A small sound classifier, trained from scratch: batches of 64.
Rows from block 3 of a small sound classifier, named by matrix and row number. Rows with one number belong to one neuron. Each number is 128 + 24 x the weight over its row's rms, rounded and kept within 0 to 255. All counts start at 0. Numbers have three digits each.
After each neuron's rows are labels from the 100 clips, of 14976, where the neuron reaches its highest value: "responds to" is what is common among them; "loudest" is the band of the loudest frequency at the time of the peak. Only what is clearly more common there than usual is listed. The data: single English nouns, adjectives and verbs, spoken by a formant synthesiser in many voices.
# fc1: first MLP up (model.blocks.3.ff1.fc1.weight, 768x192), inputs 48-95
# fc2: first MLP down (model.blocks.3.ff1.fc2.weight, 192x768, transposed), outputs 48-95

fc1.236:102132199133128184087060136147150141083136119160127155104163097078136146145132138167133111119112094146143124170090108119119127165109164070095135
fc2.236:099127090126109091126095107119141085138118134151132165151180149121123105103132174138127145066139158148139137140089146125085089128104141137125134
responds to: /p/; /æ/; word: apple; word: lamp
loudest: 1000 to 2000 Hz; 500 to 1000 Hz

fc1.705:110161138107093101155128110140119122155142119130156128132121169116101129143158154148126141103083116128132140129127121129138129120125128106141131
fc2.705:141164093119057139138098122186136098133138097126146149177086122123131147137155128129090153105137103119116143167139125123087123115117124116129119
responds to: /oʊ/; /ɹ/; word: robot; word: road
loudest: 500 to 1000 Hz

fc1.767:114165162133116099138103116159146149127132131111133144134087144111081105126112093143099064152165099154134172119109080093126115153117128105094137
fc2.767:145127090166139124109124086166093105146156164124122126120097141147113125126119126165172163125143111141153154143114164128126113108139063137090170
responds to: /k/; /n/; /ɔɪ/; /aɪ/
loudest: 250 to 500 Hz

fc1.567:132112150120110121145107135167126113143135182087074124112180128116103113116142135120133125162151132162162099140146101130130105086093100133119123
fc2.567:136119128105096099150189122136131122085136158107105138111123093174136153148139156155148130125099090102107100131145088156149123146106180135120133
responds to: /l/; white noise; /æ/; /m/
loudest: 250 to 500 Hz

fc1.755:143111114145166101126113122160169109148126105130135134137183121054161121189161100153125144120112130111156109172132105131133104132141145120138117
fc2.755:106128134153126133128141116120139138124132159122111118117188191132147165220145123129145122139108118127100135141130098120066083114163140146106109
responds to: /k/; /s/; /aɪ/; /ɑ/
loudest: 250 to 500 Hz

fc1.459:105146124117124172127073100125156132149125151122169096108142149152124083096118105098116157134140116168128107118095141139092122106149084111158105
fc2.459:105146108176122141150150138123128128130111135123121110052134132166144168078129122082122157107119123131164108097142126124151117172108081126119126
responds to: /i/; voice: child-like voice; /ʃ/; /aɪ/
loudest: 250 to 500 Hz

fc1.444:076100119093133140141097118138106128157104107125103135121158117088124113044123113100162144127139098138142106128122132118151175141122073128133121
fc2.444:115147116114130178086119126131102112181153146111084112095144132106111159088128158124163108091130152105134159120098141164144140114092090146162133
responds to: /æ/; /h/; word: hat; word: path
loudest: 1000 to 2000 Hz; 2000 to 4000 Hz

fc1.24:150100106152143115122133202115160107105143150140109147173091129166102096087113120085075089140127078156108130116163147138146156151081134139154175
fc2.24:154161091134111160192095143110155189080156126132148151121099132109133091125132142138119100100133113159108118157115154114109118126118177136164132
responds to: /n/; /ə/; /ɑ/; /g/
loudest: 250 to 500 Hz; 500 to 1000 Hz

fc1.201:162094173078140186142135161130096075150133108125129133160116112155143123148096134138139097162112129154114117164101171134118110132131112160124142
fc2.201:140077141119174149110141133146094149072146154123104144116157135131147141152140071098129128109121130117134167150093108159142136128104136118117123
responds to: /dʒ/; /ʌ/; word: judge
loudest: 2000 to 4000 Hz

fc1.295:141146123128175106073122148112188107135154130108153091096135093150191139137121135141179093165117129144142143126139124122117121084093110136165151
fc2.295:133093128163144169133178137157127150137106090149134135100104101194158087084098156103143127104132134173123152115091128086135123113097144144179116
responds to: /d/; /l/; /oʊ/; /z/
loudest: 250 to 500 Hz

fc1.626:127170168165103147132153119107085179172106163121131131155117130091077130108103156111118143115090128161160157157071114114166093166136103142112104
fc2.626:101098140168110178126116148138147143097080129135139154127121115118135133169153100125106158093161148140118148095091140115120103157127165179129136
responds to: /d/; /s/; /eɪ/
loudest: 4000 to 8000 Hz

fc1.158:164130090133140138142108126112089096172129099081135151146142090079161145140123123127097071125167171096178086100154143114121090157130118146130155
fc2.158:150120128075123112160158110101109114113115144141113156101144140156116112117124149108124134163157111099081127129113120119131129132095133111161127
responds to: /k/; /p/; /ʌ/; word: cup
loudest: 500 to 1000 Hz

fc1.147:130099113127112119131122138132145094158112101082127123146176105112154121121160104126139146116118113147107147068157112143162139134170095131119167
fc2.147:139154132101127100130129110156135159133133111131123134128144156083139127151096142126159112142114125130135161100136154158118105132154163135141097
responds to: /æ/; /b/; /g/; word: bag
loudest: 500 to 1000 Hz

fc1.200:130147128120117140127096052164156131130110119081164123155124121136116124104117108146108143107157160147160102146154196075123154115133138140098087
fc2.200:092170122120124139116126105064102139115162126122121131153118126212149097121106093078129129121140153125122105141113116106085119133127163159101115
responds to: /i/; /tʃ/; word: beach; word: tree
loudest: 250 to 500 Hz

fc1.214:113155132104106103104161106151111158127148089109134088081181159140125145129122132131128144147119128141132152089150132163115080144144133148189141
fc2.214:158092115145124117097137112128129106101125111114132119110089136119106169120158135122080119111136120091190126131136119169171087105134116095129114
responds to: /ɹ/
loudest: 250 to 500 Hz

fc1.306:129143134166110117124131141079160119127156145163119145123117138125099178151103129141086085122092137122072133136113130186132100142115150160192144
fc2.306:099129151137113181089116104151161158171141132123145111081149143155156148104141109076183130124163135144104134144124093133098143159127137132090090
responds to: white noise
loudest: 500 to 1000 Hz

fc1.85:121124123099047117138128158089128176138090104127117144134092114134095128139123140145150096150114113122114113102160131145126118158117092130129112
fc2.85:124151141146175133107144113124134097167080183140159126123141117177092112101139118111136118102141128132095098080126153123140132145066126116128087
responds to: reverberation; /k/; /ɑ/
loudest: 500 to 1000 Hz

fc1.565:149144115101120118137110109113152110079137144145130107101081141124128148142163159129141142084137122116159128140114143170103112140098157125112143
fc2.565:136155109097149149155106116157111145115109108121126170126148148116120121171106162115137149135106113146115133137094169104150105095131109138109124
responds to: reverberation; /ʌ/; /dʒ/; word: judge
loudest: 500 to 1000 Hz

fc1.242:132180134142110110122088145112142168152111085081120160080118156139147103147176100135093167167126077137130153153108120116126134136132110132138127
fc2.242:119165144128126139148116112158141113090166119124141150131115121143116172134122110134103152118094098125106076125104117133137136114150139089129091
responds to: reverberation; /ɪ/; word: window; word: letter
loudest: 500 to 1000 Hz

fc1.3:143146148104127118132085159176097139163150094166107104148124164135135124121151119103089101149141136123156134128146154155131143164145133119134134
fc2.3:130162109108157100085141152149146142099114135140112162145138093113113146155127134149124093154147113149134154153133094137193142122185147153106133
responds to: /ɪ/; /dʒ/; /v/; word: village
loudest: 250 to 500 Hz

fc1.38:128117128143102096145113109154146167112120131138104104154082135101140100163097121122152071143111089111114134121117148144152146158182150127093130
fc2.38:098093093102133135153070151115127097167132125128133130148114084083134112121132154122146081157125142133166168137128186145161136092164144119145144
responds to: /ɝ/; /ð/; /ʌ/; /b/
loudest: 250 to 500 Hz

fc1.430:131126094117115119079077092114147135098120133107128104091128115135121124140103128138114137179148142180088091121121126109109119157109150122135147
fc2.430:127126165179070145127175133149105105101125123138184128128107113113132109137146119125117112138105120127124163106115179131131123099165135154125140
responds to: /ɪ/; /ʃ/; word: fish; word: thin
loudest: 250 to 500 Hz

fc1.334:138130102112096168137134144124138089111103160107117148164136139042154107133135176083114123107149113137118114111115125122150160133126147102122133
fc2.334:122100096153114129104111107147136118136136119096116087173128168095112115110127151113128101112122131121144079128115126146102119166059094132144077
responds to: reverberation; /t/; /k/; /p/
loudest: 2000 to 4000 Hz; 1000 to 2000 Hz

fc1.318:070134090125146123086139183159166162105089137114123115114150123126090133151142144124099129115175116157138128072122106114082133076108156111138129
fc2.318:143081142110151140143172159130145105129121118153122081157155190145138109118132170132130119111148136160094140145140129138102124098122130127141086
responds to: /ɹ/; /ɛ/; /d/; /f/
loudest: 250 to 500 Hz

fc1.701:125129155128149146110122144095097123137186117094099167124122103131115104113125152142089117148162095159136072156106115135201124135125118107193120
fc2.701:153138096123139164130131127110124124093174126129146109124155191147121155120113115146120114146138130126162080119090106130104105113149093121144123
responds to: /p/; /l/; /æ/; /m/
loudest: 1000 to 2000 Hz

fc1.456:117129123069143135126120074072138116103138128130108112145116135093132121117117125150135151146140092152111113108134126131164113117098144138153187
fc2.456:078114105105104094120129131120116155103101129141116141145168138085146166131125150135146124151117117150141121135138148152100125157107136092161093
responds to: /æ/; /h/; /p/; /θ/
loudest: 1000 to 2000 Hz; 2000 to 4000 Hz

fc1.330:169103087138141090151124109110105125143106139120153126139145115153113129156138128129116105099117079099135060106089170131175135104126134115118126
fc2.330:140145086141166125129192139118106174118141147124119113130143182205142111096134083150142131107134136132105102141116123169150090110180129151126158
responds to: /f/; /ʃ/; word: fish; word: found
loudest: 4000 to 8000 Hz

fc1.166:125148148152108135108114118138142155131108120114084137158115134132164150096125133107117089107136178118139102135132119127158120158145118088144103
fc2.166:152129147141156129125104123140145148189119103087115122144122177103121177145136107138130133113113132133130164129163121103118100147118109063152136
responds to: /ɔ/; /t/; /s/; voice: deep voice
loudest: 500 to 1000 Hz

fc1.388:134112119157165086104130147161171155133129125122177116117168128112082124119123111117155127164103081131133101200126073144094133086140154102132131
fc2.388:168159132171173100145146102129144156165129115118124105126162136127155077138131121094166130103094124113176127100163086113123089138124117159131154
responds to: /ɪ/; /v/; white noise; /dʒ/
loudest: 4000 to 8000 Hz

fc1.480:104156147133148137155145107091144080087106114145143169131097100141169120099163091121103078149101132140123123099137156095138138155103130081164109
fc2.480:157166094121126153145128127134119115151118119119163154115142180125149107132089168116122103110118105120129132114127139126131112090157133140151149
responds to: /i/; /ɛ/; /v/; /h/
loudest: 250 to 500 Hz

fc1.332:074131101130144138162126149132137169140148147108156148116128099157073101188117079144143153106157102126131106125145123060101147115178117169133120
fc2.332:122179099185124137113163118105144092157156116118132120123128136156109135102116126160167113097102117101134141126112166159072124145137133085136126
responds to: /i/; /l/; /w/; word: wheel
loudest: 250 to 500 Hz

fc1.219:131112102185107149151112118124128144126125119152121164107155097158116125167159059154104121106174143121112083152117169160183118099132142179105126
fc2.219:153113142144156126101159089100161128112123117109144135163152143155109098107118118158126149137171076094125136137129170105133123120135114149141148
responds to: /f/; /ʃ/; /ɪ/; word: fish
loudest: 4000 to 8000 Hz

fc1.293:128098107138107117133149163128185105178136108110126114132097145161079132105133164124137115121105113138121102127125131167123156136148148135147113
fc2.293:132127103131142113122130108117141105127109141090131141138117088144137116083102138120110134116127161129105090114106111119087144125099127136129132
responds to: /dʒ/; /ɪ/; /l/; /v/
loudest: 250 to 500 Hz

fc1.251:163169133128096143110091119118129147110120162107168138102084144111119110120102109127146092135091133127127105129106174175111146128121111109133134
fc2.251:136138108138122119120118137147125146097148097201136144092124088157124099113116117115076106134098174098152113096138122159137128113133084125140132
responds to: /l/; white noise; /ɝ/; /ə/
loudest: 250 to 500 Hz

fc1.229:155136123141144112142107093114097107094146097123119142129159105198121122161113125162112129115124154128109163119106154112092149129120175146101164
fc2.229:119160091149106116142148164124117159121102147115126164105125151165096093093124115147125120082143133124141146129106111157117131150158109103114129
responds to: white noise; /ɝ/
loudest: 250 to 500 Hz

fc1.476:143120099139138110142126105104107123141128120148113111108165124142128162099160073118141150114174130147103071089150169136135087107175130120105168
fc2.476:155164094095100163134136130171112120117106098123131172083163157179114113140105107130120131117163119159116119131158126130201121126182161132119103
responds to: /f/; /ɹ/; /n/; /ɛ/
loudest: 4000 to 8000 Hz

fc1.141:158135161151147079127124058135162154121163137133157127140108117131143143134140152137081079119124107124151139149138127139132135209164140082135108
fc2.141:110155128121148111087138114120115161123131127116108171099104117113126123170115112101137133103142123105118103140115167094189161118107172120130154
responds to: /æ/; /s/; /ə/; /p/
loudest: 500 to 1000 Hz

fc1.36:141076141172152118128178117128115165110118115143147136109160114137114147128193177146152130152129163139121110179135163120152070161134127143148120
fc2.36:151164087120150119099128064171144133154106132160142101103097124087100088148095078140117138144110147142115135104093121088109158142152155131107086
responds to: /ɹ/; /t/; /i/; word: tree
loudest: 250 to 500 Hz

fc1.443:159148160101117147143143173168117097149115111123143131161107146107115073167131111162118152125145130143143111095139150133144119104163119105152125
fc2.443:133128115150118132092148114176144113156111112120154130154106178079128104085085096111110135166131163166152146161129084159195133131198124150134097
responds to: /ɹ/; /d/; /oʊ/; word: road
loudest: 250 to 500 Hz

fc1.435:130104113120138131204088129145125083126116151114136068145112073064120108117113123125119111131123126108132112163082124157149162128146161092121118
fc2.435:094150136118143136154092121097109110155145124119128156123095122096122115092121132108132127125121167124128134139142137085151109109144162117105134
responds to: /p/; /ə/; /æ/; word: apple
loudest: 500 to 1000 Hz; 1000 to 2000 Hz

fc1.90:117121111105139137135120158118162126107139146154123157156118141124122103085105131100090107152131132156095101141096125108128158155098105154147116
fc2.90:131142094167154171138121119145140104075133138109143132071076133080160127105149117134122124149150143149121097127087109088150105137143095120139140
responds to: /ɪ/; /n/; /ŋ/; word: king
loudest: 250 to 500 Hz

fc1.399:151075163071127129146146159144120077127098124109161166141166114179145134125106134129102096116127127106093121184117142136126119132132090185099162
fc2.399:177107159129112123130082113106118115126125162107144130148136099118130131119150122122108126154126153144145111118095124149117155101107153166163104
responds to: /dʒ/; /ɪ/; word: bridge; word: village
loudest: 2000 to 4000 Hz

fc1.46:114102131105158143138149148087149153111147126106123137131164168083115114109112146135133159127112181099122111094134128128156098117146164114149164
fc2.46:169091130166154141102152128146129147127138159126123117089116144149111126116140095107103131093128168133113162117136119153157166092139122134077099
responds to: /k/; /n/; /ɔɪ/; word: coin
loudest: 2000 to 4000 Hz

fc1.215:133107147121097127122144123069107157096144113138092102103159113092131108091126141124135082164148156154097110144136113104127105119159098116157160
fc2.215:124133155131098152154117138134152109164163206142140127119146125167133128116143142086153110129107147136137163139138143163146146113088139144125130
responds to: /dʒ/; /ɪ/; word: village; word: bridge
loudest: 250 to 500 Hz; 2000 to 4000 Hz

fc1.523:157110131103123128116118079145116088159139117084139116113147118131114113122133132187117137166096091121138088127110127160112124123136154083126068
fc2.523:132161071144137147167106146181130124140181131196109146151193137099130103116142125123110155167136101155123166127104133133155088162138123159112120
responds to: /æ/; /p/; /θ/; word: path
loudest: 1000 to 2000 Hz

fc1.329:143134167118137131152096113090081107140111113132116106151120107164098098075138142145159083122143094120146080136115136097154134141126124164140107
fc2.329:125111100124143101131116125127153113151093134153146140117163109182135123128108095100095106076140144132161051111126165151105126135145129160124133
responds to: /p/; /ɑ/; word: shop; word: cup
loudest: 1000 to 2000 Hz; 500 to 1000 Hz

fc1.552:134128142121122142132107108143164128123132116119124098135115152154139129152121134107157167186127102137153137129098109188080108096112119108109114
fc2.552:126095130147104110119109127156110138092083091130093177120182177162137115111107164160102114114128124107163109128106112163138154121120135098135107
responds to: /ɪ/; /n/; /θ/; word: thin
loudest: 250 to 500 Hz

fc1.726:127130127115113133167128082101118084139114124066135111129131144106112100131111110167129118111150100116149131145088113139148125103113121087150100
fc2.726:100138185109180151112162136122127140141157121119131116161234128160120148154143124147091067080157124105104124089132107133169127117091152159164093
responds to: /l/; /p/; /m/; /æ/
loudest: 1000 to 2000 Hz

fc1.310:140084181137126105138082151106165128130143124126137120114115132118158130126136158110086111168129107140095120188162170121144130118112138103111136
fc2.310:152100103113104116097158121146139164143144150103136100079184091118116090145130161115124100115150119114127181146147132156115172077122150144167132
responds to: /dʒ/; /ɪ/; /ʌ/
loudest: 250 to 500 Hz

fc1.390:131130174103148120110125140087119138132129115129091123111114152116129105144092116105116127122083143129153139107113122169116109135163108118119119
fc2.390:134174139141144128110179121137129161126117081172127108132097162125168125177108134159130107191131086128115100125127101125150134126144144131117085
responds to: /i/; /n/; /g/; /ʌ/
loudest: 250 to 500 Hz

fc1.221:091109185106154177154178104141121133081127180168131155127148115109164140132088149151117168162124109138112141107130141113098150138124121126182131
fc2.221:120124170125099126146158086148101114108156117101146125105134153129124133134122140111110160116167085133183134137164128137103104121131152179139180
responds to: /l/; /w/; /i/; word: wheel
loudest: 250 to 500 Hz

fc1.537:162115132108160146124195117143101121188127120167146118111102135113117113133126129139144205145082146113136107162159135132170142109098119129138130
fc2.537:135097175134079143114126113086137148100133105156113117136151126164129062154131150118110081133132116134108161081126157092126118114107131145117108
responds to: /d/; /ʊ/; /ɪ/; /ʃ/
loudest: 2000 to 4000 Hz

fc1.22:176113120189153160145180118126121166152114142123092097118153107081138148105104180139095089101126087133139142117110136121166111132130113098167150
fc2.22:159180158124139138120122160128128116102125149153125133107141106156135106123118150151113116149143171130102100087077086130172136104115145172101138
responds to: /l/; /w/; /i/; word: wheel
loudest: 250 to 500 Hz

fc1.510:161122104110189149084159153126096125115094098103157179104113155165140137118158100163136143173153080150115149116085133130164116163102121106130150
fc2.510:108125112070139141094143097112100119164148120115108085176122158111133170084125111144134163091129068139117146133154185144128136127140080122152146
responds to: /f/; /ɹ/; word: forest; word: friend
loudest: 4000 to 8000 Hz

fc1.303:123154121141142164094146160141132148114066117137160108136050136121140102146177120136136130074159147138153123113133140132153103123151118117077156
fc2.303:115116125142144142115118163119115113097117118118128086175146096103137144138115119123142150139111122134093099106077141118137127112138105120157135
responds to: /ɝ/; /ɹ/; /f/; /ɑ/
loudest: 250 to 500 Hz

fc1.272:164080171104136113138143123120171104143094145117114161139118150096144152096160111102144101115174157136086136156108161150136128123095142163134121
fc2.272:152114162098122098167102113149117138106121132105140157124145105098123170119106128133170131116152154153164109109102144134124125110130132128116114
responds to: /dʒ/; /ʌ/; word: jumped; word: judge
loudest: 2000 to 4000 Hz

fc1.412:086144127091160141134174143109147131137159108159131102106115173163106152064122108130128151111082159126108107101112124176151116112132125169179154
fc2.412:122112125114101139121125123132156110156128119170142106122133132099142143196127101111127123115097127146104142136129144166173118126115131165175087
responds to: /i/; /g/; word: green; /p/
loudest: 250 to 500 Hz

fc1.405:145141135108101108114103131136194156124115115100112153119103145147116143131120151137118097145114103138098136097153124125114170159145127143129160
fc2.405:175142083124125120157156140136156134102133096085095148093085125167134099127156156144130116080128080155095146137137161143109127108132098139100127
responds to: /ɪ/; /dʒ/; /v/; word: village
loudest: 250 to 500 Hz

fc1.448:125166111131149105123094139125125098096128120121157167117128147108115128131139126113116128111171104177102109153173114075140088139156141043133116
fc2.448:092194106105166142131115090075127151100136124128121085128098176139108112117150097159119138126098158112118123119084193106134130146145175141131148
responds to: /ɪ/; word: thin; word: fish; word: sister
loudest: 500 to 1000 Hz; 250 to 500 Hz

fc1.162:127152147142142132094088091120105116116142113165127107101125100127129113108087167126125093144128122126084159105148113087133107134095148110139152
fc2.162:110112130111141101147113151093145139134088142117138133108146161134108125160135150112102135126122145110136154164138117149101154127126119098071171
responds to: /æ/; voice: child-like voice; /ɹ/; /n/
loudest: 250 to 500 Hz

fc1.375:149115115115146103177093138185125156101154118086127099113134123145123144130168136159113130127149127088141171131101138125149153141105145110098091
fc2.375:101135104115092137148166140100147128060144124138108130136082096170140151138100091120141132158156161122146168106077106108128108154141086145090144
responds to: /l/; /f/; /aʊ/; /aɪ/
loudest: 500 to 1000 Hz

fc1.727:126137131129132102126148109132171176096127119144130131128086110105104107098141140109120100107093105085147119173130129120173119163155120081098103
fc2.727:128134152112147128133088113145114158189115122104118121181130112081122062136125139127150136142161090132135100124110134125144125159147113084089138
responds to: /oʊ/; /ɔ/
loudest: 500 to 1000 Hz

fc1.689:155145107130098153146100161194152172129117156130092131150121122093111114136101149142103092117117144101125124137118147124073112140147106121083110
fc2.689:121096138128174137133118126128119197135121148130131128157117125091150132113150087100115104143141112093096136151106132133108129131131157096178112
responds to: /ɹ/; /ɔ/; /w/; /ð/
loudest: 500 to 1000 Hz

fc1.234:115148154107134129122160114134160141113191125137143112153111116109153172081128122141111160147135143110093078141127114113144136127122134118095140
fc2.234:108136140135153095149161113141103129177097125126128134113126129099093112170141118135117085118141096122127085109109122113114124139124129122070117
responds to: /p/; /m/; /l/; /æ/
loudest: 250 to 500 Hz

fc1.51:142140156090138119164125119131132126155160099158117161096147107148118112150102119142111108153094105133104110140129160121111142107190110158126118
fc2.51:123127163154112102129139168134137084093110130107106120184119122138135093104125105118123118089145108103119120129173139146143119121133147145175105
responds to: /dʒ/; /ʌ/; word: judge; word: beach
loudest: 2000 to 4000 Hz

fc1.34:135115157103145097108113131101138125121124154149098153110152179116105158152113096115150142122118145119116125140078088130112134122126141116142161
fc2.34:122093128130144120116154100138191168147088132126121122143110130174129098145120117154134131108108128127057162101108150123138132144164125129117159
responds to: /f/; /tʃ/; word: friend; word: beach
loudest: 250 to 500 Hz

fc1.725:164143118097096115123133118084134149067137138137111149127104139124129122124133126128126136142074126159129142171147121133124108141148114100110118
fc2.725:116134143137133155134104139177135101110150104127108140140146172074126132134127132094116163144122120145125143150133117169110100113113106130167132
responds to: /d/; /ɑ/; /ɝ/; /k/
loudest: 500 to 1000 Hz

fc1.592:140147121157120122163096125100120102126149098156139112135142165155135165140101131118121119173127138120125186127131106116161129119170105134133140
fc2.592:087119124093165122127179130129138104163126125109128143126123097126160142132135172103153152103175160123120154183113194135124152128131119120142092
responds to: /d/; /v/; /m/; /u/
loudest: 4000 to 8000 Hz

fc1.618:121173109136108120123120131089157110119156153089154132129138134095136127187173128145126113104138130141086144146122144131141149129142108136099175
fc2.618:093141116177132095116109127084112155101071119104121144126129151091133107162130150098174132133170143140164132111128143155157143126119103070112118
responds to: /ɝ/; /t/; /ɹ/; word: sister
loudest: 1000 to 2000 Hz

fc1.84:118124098086109086132117127123162122125111116107100111125179101128139136109104157130120074107102077106151133107100140098164173123088100108161166
fc2.84:156169130071130095118079110103136097121142123117137155121110129136120096122089102160146076132102152096140108151153115152089126153103120140171084
responds to: /n/; /g/; /ə/; /ɑ/
loudest: 500 to 1000 Hz

fc1.233:138120167150121108121144118152086145175126085146144146091146143122136112135161091177164176128162106149118196057136148156148181149145112098124170
fc2.233:131108158159123110138138140163103136149131127143132141094131160073103154148123125113082159144142147133104107109131151088139126123148139083136142
responds to: /ɹ/; /ɔ/; word: warm; word: door
loudest: 250 to 500 Hz

fc1.203:082133156162100128177157108128095094131117161103155128114090060153177136088160099104154136122104101105100133122109162096131161127151167108182107
fc2.203:169093141111140118145142128121079087129132105130119175152157153133144145156145137113131116149119099083159112130145141130131082137125134147100098
responds to: /æ/; /ɛ/; /ð/; /f/
loudest: 500 to 1000 Hz

fc1.109:095135094137095123143105142113151164099122135185110139129148112163110139126115144118172128075097101132134116119157201113157073122121111124130141
fc2.109:138162094088148161132149095127119137145123173106121101076160116161133123108104169140173167135140107140102081122143159161132158102146118129165157
responds to: white noise; /b/; /ɝ/; /æ/
loudest: 4000 to 8000 Hz

fc1.358:116105133159085137103105157170158130147158133135115106098149138115146086124121099124107152124121153139116122182152121142107141087134134106084074
fc2.358:126137156151088135152130145148149112136123135118122136111150176103137128171120090092082078143133113134134151140129170119118158135144105157126104
responds to: /ɝ/; /v/; word: driver; word: feather
loudest: 250 to 500 Hz